From a checkpoint of a small model that answers yes/no questions on an image's attributes.
Model: 32-pixel images, encoder arch swin, encoder activation gelu, encoder widths [96, 192, 384], fusion encoder width 128, fusion encoder layers 8, fusion encoder norm layernorm.
Training: soap at rate 0.0018, 8000 steps, batches of 128.
Rows from block 9 of the image encoder of a small model that answers yes/no questions on an image's attributes, named by matrix and row number. Rows with one number belong to one neuron. Each number is 500 + 50 x the weight over its row's rms, rounded and kept within 0 to 999. All counts start at 0. Numbers have three digits each.
Before each neuron's rows are labels from the 100 images, of 14976, where the neuron reaches its highest value: "top examples" is what is common among them. Only what is clearly more common there than usual is listed. The data: short English words printed on busy colour backdrops.
# fc1: MLP up (encoder.blocks.9.mlp.fc1.weight, 768x384), inputs 128-255
# fc2: MLP down (encoder.blocks.9.mlp.fc2.weight, 384x768, transposed), outputs 128-255

top examples: red ink; brown ink
fc1.467:502506452576494474427501472425425520457527462575571517439535560495459527524474472546519488524549508527478547431671524457577485502482563474494549420510523517528515460569556468505509458451609645453451511419518466570424550514529577605407565565506479512487582550472538573489532551449532460579535483560498416504449487492470572489538513417556477490589571420502489474494489470509499483604486
fc2.467:466509506459480475565442557420496410474564509467496462454514513484426479540484532418479537481519487474457449590580549457529561477492597432454471462421506521473421523476549533312480526458444501515484482465501539543486533533523495496476495517482454460504530483439267440559500478537494531481463546449494528472498452489558468525462576547506468507453446551538480500570495566495550516476444

top examples: green ink
fc1.482:449508507518542462430545536470485403541513451507533533506453555473400388462433488561507569516570386485467502499499442561508563498501531299473536538446591544434529534432515490640481600465548432416449466476524509485422474520512568501562532507490480459552495488629467540486540518478455469480493511522618500562439548456474511461584519496569496535434553408449509518529520518487486467473493
fc2.482:432456472481520528464497525514457547517480533475504547532489415524525483413607501540440516448433561471718520453387495482590466476541497401602476539539537453461624499485439543664490446516550559498499527563495463515454508517517471619443471492522525482488427532505457517519448431543508517506507485537506504511493579487510551427560490490535551528521517412430533526465407509514526422531529

top examples: orange ink
fc1.683:510476466546423525486464486521414530497508451551580597454505437559446552506549514482519434483485520534496472453532516495561532487541515545499441520614559529476449509494472475432466528526548564413497445512538550561458470562463457549534511470458414524503507477500509547563516475463416488516489542466527490480417516525520480548543544510464520446573546450487513530510496431520543489416497
fc2.683:384557543491499519577404558465562398547488552404472501467518505490504458507455455509497449441527459450456491555578526441501579510599564563451503486460477542467506482476550490275532548512420475530504442481539529499457465453475566478500474536456520436446573452471374512443476539523547497501546465467519495480439433420502476562477519501447434440459487475515499443485524460457515501495499

top examples: bold; blue ink; teal ink
fc1.315:548479380552484479534549546549491437405493536545478461521469537509520486440550568515463518553519514464438448444480518518535547517508479407456502471359441552450594476357543560451528540526500477518499457427512448506509436447373522451568525447498496538545608538555490459475459564544545490506421495583508501545493517494527478459498508514524518500476577468523461660494556424503562503454393
fc2.315:488468587473547467527474480477539508547471508529435467486523574488503542502487522417471524522518540546596457477442549412525473451437493461558582526523466482480564473518483421598536528477476504442561494599475548506530496488565407474412460483519544455476484535515425498516465460484471544489463533562475508430476426447442490527518514455546590557605456575477569542439467427532521454465555

top examples: bold; black ink; green ink
fc1.252:372520482575477544508504498485464463483510531451482517548504507437460519524524444554492466506509469503435505504467516613546498571481482311445474513480536478433682427482530515513610607497534471544397503432522519515498492492496555558589518531466403541538503518587565528440473451508543575503442551465593556507534425466591482484437477513484459501502551500452490602500559470494574473453387
fc2.252:429492563548512438475453540504498497594466537526466414475445463530484534483530518429434488515432465529694515525457483463544498523530495450613586506455487490494483516515407511663496467547531496455527557531518523553596561444495511440504501530506513478479502505536347491512515492483509519521430506540478496516536531398523448489523439520602559528531518570494556551513437503553473437451621

top examples: yellow ink
fc1.531:441521516527508512463425451522453530528550438490521494433472511471488534548478468576502504495531498476515456455497525447463546391386535427501456551475607492539508508533468549666407436404521566437484453480515483516457541502551448564516576463486420489495501481517514495511550527517431514341573492472500496550455540539480529528563480514544397434501559375458520482470459515498482561504490
fc2.531:441535444459479494481388476514467508454419472549495420521577459503494453519519430676518474444508554474574507461459495522550504540462488589516487477638470467455464513500527448452476506484471547486501534501449495532469441476459422527555494493504409524420381507465510485489527515527434481536433420443494493490411463519555470534476513460437586483436506604522464468525587442533558510538481

top examples: white ink
fc1.74:487486439571540417471548478376480511519463494425516530464533521463456513495539550437488524462454460522490522455619482534528435572523435531543562516504437507485537539570420523339560530515496501464421471508465485533491510439405557593517459598521582467501547512508356471534489532508503475603434496498412501540534518509508475499463471481513531539498509601560557471481519486448383519524586
fc2.74:582480510501486485496629463560563428572461583577489505524551510519448453536526494320451481489526534525531552482515542475462437520591462665480469536518466505501498443544456471507472471523561460481519553542484475524482463515501517534506519472510424466504481568431629445446547490422417466542500446567549466406417474558469559521475513539398520519507481543483506449468532449482465531538485

top examples: green ink; bold
fc1.321:393452582549441573510429527471473555434519434469510563480414519516499575537599548540491493470582445480406503461495568485538575510533535488471496400440563427517601471549443458486463556524594539553478452456464503446394499594422495511528454500544556589494556470479408448444517444467522560420476426432451562560477490535486497536535580519471379392561571534550445481470428572550519496488513
fc2.321:422542468512491511536457450361536516581546505471467458500480496523467478546392515602510479563466513550616505536524489504490593434524486558509566547551444488471491483477583426385553458518424522474523528502603473528487503447531482456535489458474549501487517496473412462506493571483505497569370515436569519499417474509568525620475470559568474550509477533479544505577646485465585515580464

top examples: red ink; grey ink
fc1.595:425483444552534499465466427441399500508480536485475514490542542467423504546492510495505411488450476453468482464603584587552540509431436323444506491494543451444700461483578578561630542536491479540465452528480468521482493575554536523496502548456334463564493532537488537457458483557541519538464514488467584507492457499544480509455480506514475524534517455486575491509476530465502492579494
fc2.595:409510511576480535477549525528464486583459495561474513468496389495547568491542540485468545533406458492599520492428442516521492471493515495549557469441487526514518537566421551571449486438565433487515576528520503607607504440527571443547538453504400530448413459531419561527479538487492447476561520534471527441526510547478449513561477483527474518505544403432457477489503523557510531487532

top examples: purple ink
fc1.114:479482474610553567440465404486376535541444526462466550468534513531461554508373518430594490534417433514474534478567539626570471530484433459444540547513560488457510537502520541514618492510575398482519486479477536504547585499535536524503476536460485451548503484544460545436431527481493425480459447477406480548488516509491492436508499546477521519508467437414506507560431532505466567552495
fc2.114:420512492447474540512567468510484417614541490527521472499481493489458461470545621511504533461459421518571481548386471433519528434508483582469511515527536530576510536532417481532443504523538496472520532513472470531521374459440518501561483516456489466498436525506508471497487456523542564545535505550514424432437474534459440524564563519508474504565487373448454440432532543492456485489584

top examples: red ink
fc1.216:530540436469592397481406485492457468618423433500462514506521470544480545462436514492505430534437503547499520551620534555545440552452479487579528434553502520482597472341485512488631482440476424595469521419447493552551536510531445527474523538525442490630478473457477470529413492509495482524439485547436493515529508568548435453443451513491610479494507416476568459569462460390463530447537
fc2.216:536514477585425486470526533600497525504515559565523467491491538468488451473584481607487557460508455458474471466446503486468470521440509444436459468499514425506549622515503562530460496463529489552547527530360500536559480447452569459518518446476386508454446478473634465550504553538483530505586486563437471524477489598517530475480507377471540534449482434463415477462483522577527517534477

top examples: grey ink
fc1.217:440602473485452520490534531496433527441500407479557460558483599421522534545554473524530494479486536493485548534469487510534509570518497465552535538566548478514560478543546442521443559501609612483485487371417516492430512545407586487534517509497419568476449504514364525425570466512456549475435453488552490527574484558426590522548483469551546486555529516549430450449544469565478433554568
fc2.217:458506591460447464585469469427545467500564514444552500472483580582410486460441523528514488497540455513517460546527588519491559436586530445492538462507474648472521400534509583389547512556458493557491451492581525532501503470566479500448527519478624521516573410464285453561493486460581472503507633472524528523479395552559494541472485523494440478508491552498564477573513514484587494473471

top examples: white ink; bold
fc1.61:472480525566466427463534473461468544455453502484443512530476560505511481493558550432515473513478446573490472460541478541553464553570438579524514552459410511517531531592447514342580470582462439452496511580495512511493513420399543581482410572502544489501545520500410509513494561514478452610425508397457476420544550550429412473510508534440490493553493585546543460481556447487474533469535
fc2.61:583482464542485485508620476521568434561480600579472476435519507544462465525474538293472491479570552518495597501529511492497433517557467649503476477527501524509495468545466461499554441530586470506492564530495510537534503540480536533498536454510431490520469568438673490501581523449411500551530468599537484456431438534478545482459474542427506504492464562493476465512513500501465549528529

top examples: orange ink
fc1.95:540492480482453535521498470474453535495502449518572523490519523586461531510565517509488470514479522550481460482547490508513536503497513537545465486516544539486475494478473451448429515497497565418459453501512477524513499564470538535465521506462390575510504467476507539524549438496422511484530543479527489479476577514526471528476558526483502416579498442493463444543493421561502492432457
fc2.95:358548559477505490583352532469528424536459548400467495472525487464484441525479436504486423413497458431467511543559536434497564523599532565461452488457506514492504486461531520266501536500471481509518444479505503514470419439495565487503464510468533446456544482525327516446469564521507496512523469462532481481452450429535455550494521488468455470456473473504509450525513460469501484459511

top examples: yellow ink
fc1.627:413536479518496515508365418530409473542544483537492508443496482531506537579529471552512468509519503476523482473533542454485588423404505439487446544509623506554459491542465518665405467448491577458470491497495502538491515510595469520513578511488421518488492528492529538574485531503452499367568500500572475530457504534486529531562486534588387458502548369456552454494468522514487539540517
fc2.627:444567463485509509506428505507452495432445476555492443520561472496533467527522420664507474435495548487577486487461520562546509537428510602516510481598462466480471565536528497459500495502504557496481522528440515537470470475455468539569500487508391499457392486474502511498504504553431466549445431427496515467390475536573485563473492470429603484431495627505432477539548458524536485568508

top examples: black ink
fc1.669:410542471566524545478434457536420516558521459510514535510511512427518563544506412527591448565535474418475496456561602518517604460425472351457443468498569504544606452531504492551488499445539538455477464478496457476482428554576521553495571529385362525500560490466524556406469507472462512372504504468532505587402522481507509552571517510572439441532506424452478463530492504469514564510490
fc2.669:354570454527483466515471519479406485428472555539519435505494468528513498508520502635520470497445514479675434469421493514596507550484499518512526510586482425442439552479459465536521443502511587504503562518463507594504453465485475496573487485512423486459433479422449475499481460593481509573431358506438476479420506507545462579455450510468534542447514568484467459537523488516529484555547

top examples: sans-serif; orange ink; yellow ink
fc1.271:561478450528503515452410519520461499553496529488513622520571457524492475518467445601475551476453491436404548486441538477493419508425489670492506500500542496518419513532460409463529537505538476432487515532527446559472531566408538515490474567537565432466556512519565576466528456455493526391507453461471472457506550540436485518487470509415508594546512476492524523540481515517407511396433
fc2.271:481540476515409527542343546528565453647471527449515539462479455484467494490472463396519488429477456537417464550562475492475523559591552637513451497466470541458502579472487480457542500482441480506486472528536535483526556514539536498518542520544484482536476452512569559475470574438523397359439544432462486501528453421492420477560520539492486401485504491471547468431397450458509498467507

top examples: purple ink
fc1.117:505503449474513475439492536466583501499505453517556460524515481499384460510519512515498452517545566557437479483547461479524494531541522459512584536467464452465577448524554468452487479483546523465474480498561503458488427553496580619432496448511377558500528503440458526412477470555534536634415458530541529514477469493516475397472501390518475559583497501528489387483594482518594465433558
fc2.117:454467529471530460519507514500475475496554493472498550513537460443494527474465518417513549461512452461418463520557491464490467540574512283519531447391507489469474470471476483412495525469496461510483457471481523463466551520523501430450536567501500499478553450579238487553492531496503477476547500436492508521513550517519413551523549569542452512548522505492530508558487485465479515505462

top examples: orange ink; bold
fc1.389:530518539487441488475469527485576482414564509552580534509469504484517435495521518589389448544514485556479533547457452495597438486515483625583458560545528430482380528546519453532566577512541489434511521548503484544554416453403524482532504557449514493449490486535510505504531477491499506573532500503438397492527427590514498502476497561543529453571520510499494523436558487525528507442400
fc2.389:497523498466456503521382528530582542544531496392515535475514482465404534486459425448559483443447517535359476527536502447453524521628535459457566480469442527513483484474461500390549536474449528434545446407602523477462472520484514515458515487531553525508525445557461465511450522407503467364440543437501516475549521465459437507521555543493498484492514423509550464535509458508529572362468

top examples: white ink; bold
fc1.608:485477507495563508470539474417440485528467533496483519481537506445520447453528524449451535438464430543462534460553445534543448561534489549552547494492404522495487558570465561379503540553486434491453486530500474534464530466504596576491415561540543474546540519552397527564486520489465468589467547382458494508535563504500469508507516527428501463494487541531558463505498526442450481508594
fc2.608:549487477495501510511626501520560416551476565552476503514548502534441451518494521368446485509526534529541530488526551467497434542575485643492455545525474512492542457549460460521486477509591449495487549573481485526519475531508504580511509494488440491500477541414671462454541479457425458555492492580549493417443474541486600481467493521417522540532486542455504462467523466466425523535498

top examples: teal ink
fc1.219:543493549430530515425558502517557497420481450488500555560446521541495401437566439556448535432474508512577434552411489508480509577542430564452458571521404562432482538517570508559495533530445557462504463510419524487515487504478496447591505481495580521538507590470527501629533511548456413429563450523496469499537536558470541550585556539518486501503471476470503579425412466545449466546549
fc2.219:495586508467408468502435447474551456447515501472466535462441537589476537546439534549557463482550537590439527554516535472451528476465470531479472491498513529556557397525637490515458459459480494479542433482456466416523571456565442455467541492556515477546501557527717508414543486513565549453486486484522583457571486480573498480507455547530457480549504493472481527505568527515602498525463

top examples: black ink
fc1.367:485533416531506545478433465575507531509553455524555523537499500497490525503455455574546465574503524454519462447485508562505544467381458296421476466503641468534538403509542473597483496361473603521471492428467453580523479554587479563516559518426389510517494500508507554504478531461456524463489523465602422541460489469509495506567418512605455481530548312477491447512476560528554568524472
fc2.367:493570503492432472535463519540419482389439495583491417465519445487469487467562454559556517419424508504545473520466466521528542486465585424511516456546514453433532599509468542541488491439527537477485586457452541558479503490430481536565473494531460486457463483446498451528507449562479529546504388487485521490438490520544499503463483423397567535483463558493445423512501494574530500535537

top examples: white ink; bold
fc1.27:478511443562467508490515539390453521540426458469543504447486524472455497478587498400435439479481476547475449468552438474493504537585476539521539511500400495473512507558508523385466567542501482475459452459492510508523553442458591531523437520548533537478520486511390533574511598479482495635512535415443503505564508534507583524477494531485477438506511592586522487484564547515466463536608
fc2.27:553488495580538477474646474458594380526467555529447532556522474526461505560495515318456502509544575515517572548524519482503419526550480621497515511497473536529508428556436452506485474481586464525502508546473494538526460546532495590486520491485431521530509522430600504467513471477429465529523530589536537429388454522409600487454467516463492538514454497452493527486543444493448539473487

top examples: black ink
fc1.761:445538499468540494487384503511390474604571492508487518439491425489529458499458476514486444557527547530450503484479568498480604444385513329463480506514574518482545445455533528576507438424555494493465496459418474517448489454584457503482536446462434462532458500562555536483452554538429493390582506450503491559459444469492511522538457567552444434462551379447496526561474497468445500526520
fc2.761:493561452556460499477512463519437535424423446574577455586497480545536502535599443655555507461477520490571444472461484503525446540382490565484482489577449484470431559469464528580490550446453476509472527514431546559515501518459478553487493484513411548457406492475568511532538459585491477581498406548449492478469538468503498549439539417466588483459498438462483467482510465582516480558490

top examples: red ink; purple ink
fc1.364:512517452505512509473506512575556474496558443483583495528531449504468496498557485424525471471485556513490502458580520493529426536568496404526542482524439436441597457463510489512548469504525490533488497560551510513530453504503575536464480478498398511541549482435431548345550440563516482595393539491494519535485460492443449401444473386510542479544514519488410357518582516468580522515516
fc2.364:464483518520503461518492523492476473478526452546476520508500518414539509481499525432500523493536391470442497552544461489494445523562466314519537445357525461486469484479494486476528538474464452491484459460489485444457513484493480410454538579486497479464541427590246520529479541479504491533549464448497521550504549536529447534511537554527471509519508501493529578536500485459485505481521

top examples: orange ink
fc1.238:528518501498480469482480466497606392406545483506534618538489510545468405587506576507422454543530530472482475512390528505570443462453440613544466557483525440483402504498520422469527538520505549446486539551497467500532458450426492403481536497473564478445527534452509505531556424466468506573506475561441507536503423571471444471509523553505523506606513495479600574506480491515587457420423
fc2.238:493522499493484504530381542574564515514481577389521550536482456450504550502503381487519496423459473476313516531555420478518533524642503490485491459455490529456495533482421532410562536506519518477520438440552534480490498503444552490471518496516539490484511402579514496471437545459507459381487528460474490518532514460492452474480564501443510461422522473475549493507455445486446554446441

top examples: grey ink
fc1.406:552519522409503484484542499473471564528498463515480479464518483507445523499483535595463494466464499460505527538479522430552539427531500731576513449452591548477427488519456472477495476507588542460516496540482567520501447489394504422578500505457618436424503459535526499454462581519526551477544449537478463451503545525539518540498503509461433504461493522518493512453523585535451526447525
fc2.406:545505483528426561463405549505634518492503506434530554483522434509476532516480493417520463490425521522353518530551483467444498540594533639477501488472457482525452450557512579472505499463499528506528476463544480513519529550553536484436586485579519523572518487512625571493455542431467499317517574443523539489580468484522482503552533503555557457426485443496456506531456455503553526487493

top examples: grey ink
fc1.303:543536520392541425538484511467551475477585514509561535534535501482473440510451536548499502524431594477472467469408502453561505454533484646541499501498551434532348494454502487497453572490516588451499554436475420530481521505454466446525544524524588458439554502506507481573455511513474464465580524483517364506591484535537614499414485568423480538524551469478509480544567521512482492449416
fc2.303:541483439521445483476429517532571541537439504384529521511485447489476571478544457431463444438471469456336541545571435509461483555577510606500525465434459539485513482471403561480515522532426512573513466422530522507503478562523601515476515530559572531485510453526603597468525514424520499297520570433506479481581489458483489406526503437519505475371489397512536471492485504574446517511567

top examples: green ink
fc1.726:464484528563568485421569570479450392465497503546551556489489561502471438480477504546463536491537419577534455442490400506530565558499550348546523510387588537463396579479531484611450538464566508477467501459537546486375456480475522539541489460495420410539442503559404534494502580485460444491495521457530537554491511515411579470608510519522439514499486446475530511476520576481489496491468
fc2.726:428463475462537519469486515494444546517498557387498520555465418516523463423576478550419509462468543457709534479395516449560458489527514372604490540529556468456610506442434537599470437512546549541505526555501457479439490509565480678476482479506521459477444546526498535479442439572498521506486492546507520508500599500473592447554492494494521549503537372465533492439451496490502435511494

top examples: black ink
fc1.273:448462520473606470413473506537554488457506464567518487482528461547498420506469405641433517595564483489591401487515447479524535466506534383569431523524542501509480533551469466683446437424524529470514549497508513536490513489584488550538564504470412475516526523474513469556516536497471494488529526501538425481428466503534541569589479498527429499469568416518480488465537481468445573610463
fc2.273:505533461444460462492483519521385485399418511500493467509557423486495471509526454576546540391507520460494463461530494539514515507508609433510458481585571519418508545480482475503449519457506559493429532448433543542446527555425472586502538466529507531443462509451492470528490492501490532525442487483434504484483487536513489439504479418449545525494525541608498448547529492576604549546472

top examples: red ink; bold
fc1.101:515465384491482426436486344432370577583440457505468584400482465501474605454401564470562471518402438460472508487568640538502478468402500480461490493585573497451567579457532557517633410463522471517531489448435478540522585493455536528475512559537427495592454472482517492555442485498530489480521518567468472452408465505473491532514424523472513549498509400502534529543403512487433482521546
fc2.101:524539448622482539473564552520532480430490534630596478540529519518536470516649474517510521499595475526545467524484446497474535468433466506403486488496443468472523601509489525468444452450483508581583552568416498568516430562466506550529529432483411482496446585431504487544558439495507571567513428526482423521420436549454495564463517470463487477415422402437364457580494546554435472484520

top examples: green ink
fc1.343:414424460587517568476523469417411497539501542432462524508498528479475483486498466489501558517537436527472442469542463520538558529487513284454566521422659495425582487492557515529548635482486436487449514503556509449407476534554576570540459487432401461465419491613444567430523550523472493437560531436565578585413468547478553477526513538579408569537515457452516518571509563467495471553521
fc2.343:481459483543554525445539538497459514585523513474523522590488440502481502454583534500448547477466525464740515491392546449579450486545507457589506593465476529483544518466345510550504511544525509505490539552577474546504432514518519613461502488479506479502443485564391507541478482501533499486508493510520516462513638505435524466574509492531542522486537363496560496458426497502479473496525

top examples: red ink; grey ink
fc1.632:473535474549468471516471537408413491459519416500588505443548554511479557524552410458484455471532484495458531472611561454513554531482474469466547396461495455504547459518556469557521552537547536439473491505535479501453488519500563612466502519457431504424558446484462496455507524499505548655506461507508530477455505503548517537496519467514474456490551531486527400441570496540541504537516
fc2.632:356509565523546481569498547451480431476542543474555496468531500453514514507431515423472531511527488483508483591519488509536526534560488328502543448417520540509459471487522512445505501506471405516517499443498456553469522513569525426478544521473457454492511486525251505578489556479498480538518511429536515503500489510575424580479550614536428512501512557502533524554524514457507513507460

top examples: green ink
fc1.187:414510496583532539499582522485520413492488509480487574530524503484418436460513514559500583535576408516470495484469482582534571543473518327521599542465532557442478599490519533599493558433481434484476509490490531503423440489589537508587521461462470415521524511610450518497521558474468414471500515451547533536462543478434518466617512548558535494448543435428537526532541502500529503520503
fc2.187:427462474479494519477509503541471510536507546448493525561459437533528497414586515529462537419448540475715523461334517457575456475504519397585481543503545464438636455471450516636466442510554515500507521551490502501464511488503458575439469495487509491463406510549461514517452441563513522526522472537523503490508588483493549454556477484519528529532511382426526506446422510517534438497544

top examples: black ink; bold
fc1.141:558539423527526580479433500503484464526461453502490554555418422530577540464571581446422533534471538438557552510524442567507493540546535469439393514509390501514496403552489558479505548589496506512567486432516445468606446504487470553571548482494524538598527508467455559546552508500483492462513470478477466421609494542590491472475534524537567538439481458544417569537510480556523516455440
fc2.141:505515549525547367524544461509551508361532486482576397487502563549447540508497475515511437536551500579445420535433488479522515498456432482487592396437518478518441515501516446555530499494404558443529516466483534523461483547520457423417494489475582498459506514518502480433476462487517428504479492565500591532563444406469498524501407393536533530518507490519518518490487482563473461541489

top examples: yellow ink
fc1.721:493484463542506560450395404496438536589579427510498479457558489491477575479505490578505458501462504472537444467504583460492554441401539408479464552490587516550535515556434443607434461437482587477456444478484511556473505566571474547463522509487421564528525587500551561557514500472453499445587529471584436575446531577469522500594465502546410465508550314453451378462481496505501560565478
fc2.721:422575490523471481550435562508424458466457534599486454475506473511471499488536508610525484484490518512581476460505533514574537528416550516504495446528517483446474519483517506465507516497469543475499558474460557503484446502457540555564481482538418428442420462492449518495530444578428515518451382433433511459408453467543490556443481462469517471412508607520423480558554498551518476545516

top examples: black ink; bold
fc1.390:514535432481518538528397431472389513567478519458493469471507458468503562583446423448536478543523510574427472492590611531465570465530480484474454517511587495504572482514432534465471549454551453441488462496553527544505462413568478561524559458432493506535499487514536556409451508454488403526611471414493494561483461462548489515506493521504458498489520454499512542564433449505458565530482
fc2.390:489495498588539481466539465473519479462442465533535462552499475559516459493539554609546456530568487484589388477500454500462465534396493495459553482566470527495450547465510485522537538500472480518464529546443501593551555537485476559502527502521427582494461562482603535497544424527505514583506474536480493521525567531380540499469530475481547482454490503488503451488522485535523471553504

top examples: sans-serif; red ink
fc1.745:523508488519501447476540565475472510486511426512532513493501492519467496575522456430527430526457485508474532449608482495556493526490485508543555446490517508449579440499570483465497440494499519417484481524569474469514449489480568624424518480513438508468547432451431493436507512524541516571405479504520483478431534551531424452512496421518473498507520534546479408483568512540603535479522
fc2.745:379475543501551487555483521464489452487557530490511502457540512445506501496476500451498522471524473453445473579541483473511507567600489329475525454408525495498463487481521502424493517476491463522498484440462477502448529501519528412464543541485473483474552466555269500547492527509463515520542466401501500544503540482572399584483541558535445494522509536487572507543487499463486474485478

top examples: purple ink
fc1.277:619505503462493528469512495508576482506540498548585473532463509491457432502529517558502474519478535525455457470543419517552445561578513369511534497520474455476573440471585489409500553467561518482465485491542492468545434514502537597450475488554366572527465524464478479412539497475464503594392538531539487510463492548493498360480534398499505525577498554506414376472557459493620441409489
fc2.277:491451533490538465484507522506451474520572468509484530491510488445491531488475531462494542465538454445403515516591484466501462523566514315536498453382518467469478494471455509426501526471457466517465458480466550468465540513509515465440544565491552515499572432598291494509516505509508525494542479456495517541514547511529455522516544535553434518537517514520537521538483466460448523511486

top examples: white ink
fc1.477:490507519628427407527470535493525542424481471463444550444503539512496569447583527461518397556463435533396546475517482497513404541580421520529457542458382524534504515489525470343582587489410436433547534582491377496531533450404530498491528616499526527457491488459515506524537571517520570480406559487426538450615517535512377517548568568534533462482475639467595562489521371495481511457501
fc2.477:490461532510410421547584441480523516462459583425489412472487539516480450500448438401559509478554603513429545526495565495510466477422442569521613425520578425445475443494502441579479497442498546549505443478532573448501514431456526534493523433501429525473573514418587470512455563467515593541505420591480497413501490494561509532469488508447557475508487550506393486485502457500599571502518

top examples: grey ink
fc1.286:527492485559470596505470426411474521520467551496432436508549506480569538532437416547526539466482506429499493545403617412538569468405427579465465507418501474484480532481420464432446435510406498506523552579591568542517490609593482556494471549477455496475461577526642512531455490511475435374574507553499514451425514484453489549563496524487508512481504440508517516511374447497436528508574
fc2.286:566476489523518472517382404504469547472401430563531586491500465484525546496472503595538473570534495490468399460550481549540505588370497575459496536499477521476439520589549501547502485514489488546480518549416466469533512429520503481486520503498493510527459559537743555498501501475527493456529564396528522528607491552534453461544478539519502459484502528520533510529441513502530496510500

top examples: red ink; bold
fc1.119:429498474562509447489427407494354567580427549478473532429487523513495622533399514413551447502466444445371520527624633559536565506435463392490502505473612521464577549543532525537593502502528442515508505444480494520524557498521527543466535451483412474535413503461498511437443517503554495504483473442468545530446480507520476574517462579435430447494563417519557527573389516499461491583458
fc2.119:401520446551529554505542511449476445497496513562587431494540458530519476540566531532524517486439454508622515500412389486480520485492468515438507472609486482507472568462489531565465457506549462531499536561461501583563503519505504516592505477477420523503473581424446558516493486542482541580521507511499466501479480528469472566486486520529457549453488420505422411488540498562510519481524

top examples: white ink; bold
fc1.226:557516463476547502484495506414487447566459531509503492443545524458455456422537530460434534478489407491528538483592423538520451571540493539492513515534411481486520545555497542411494515578463430451439494473505489548465531464459558546493390565533535441527501493512392501580482605508478435634458529425421511470550538539471521487502502515461485492507497538561540468505572482462483464511586
fc2.226:545468512513531482481651484526574429558453558528458514548567488522465489523493515340465477508533569540547531524498562473478417522557464621487502536499490533519509442543476464505470491508601455479496509562483460527528459532527491578475519478481438473507471513438615449447520437476426468546483475572561531416418484533432591505478446517433546542553462487457518521448520452480444526510524

top examples: grey ink
fc1.426:568481525465434481474564533463513501516504469576491519471431498528429474524509486521422459490480492560465528515475509427590474470544526683599505487482556500462402553574441430458546537533568569464452491572431521507490482451356521373581540515458568453414478484533528488484495557532510498552576447524486404488495525546540551528470491514524452504517501556518491466483508541541476497443431
fc2.426:521502488554463542497431537535602531499495522401519543515505445513446515486491463407515476467474523531371492552497457457444509524629492554485532455460447477488458465499466545432513496456480524466553459491566481525481511570530541529434564465557516517544523437520562528513456536432444469329486557427511512489558482481496462493520526543538535437430464442462501504528491462522541568455496

top examples: orange ink
fc1.164:502516530428507497503471379505539501485457435482506504502520421531547547512533539499484430528504573458530500517471537509515454396447479504475444516484500536503419447396493517426480459452457541501461542569462432611487532506547441483431485540470488484533553465478520485621527501477438508461483573502479448496435476452538441465509494568459552504512495426479512515532482435459525494467502
fc2.164:550502490448458481530364605513506448558425544497447487518497485462524445474558391541497520442462448496334501485558444472458512512531539542428422506528489502508533621481486507317455569491473499498481464428472577419526479465470586503498418513542501466461532489469486529427478526580473550436539503482452475521497465421496433427450544379441495475428504534546481419526513440471425448470465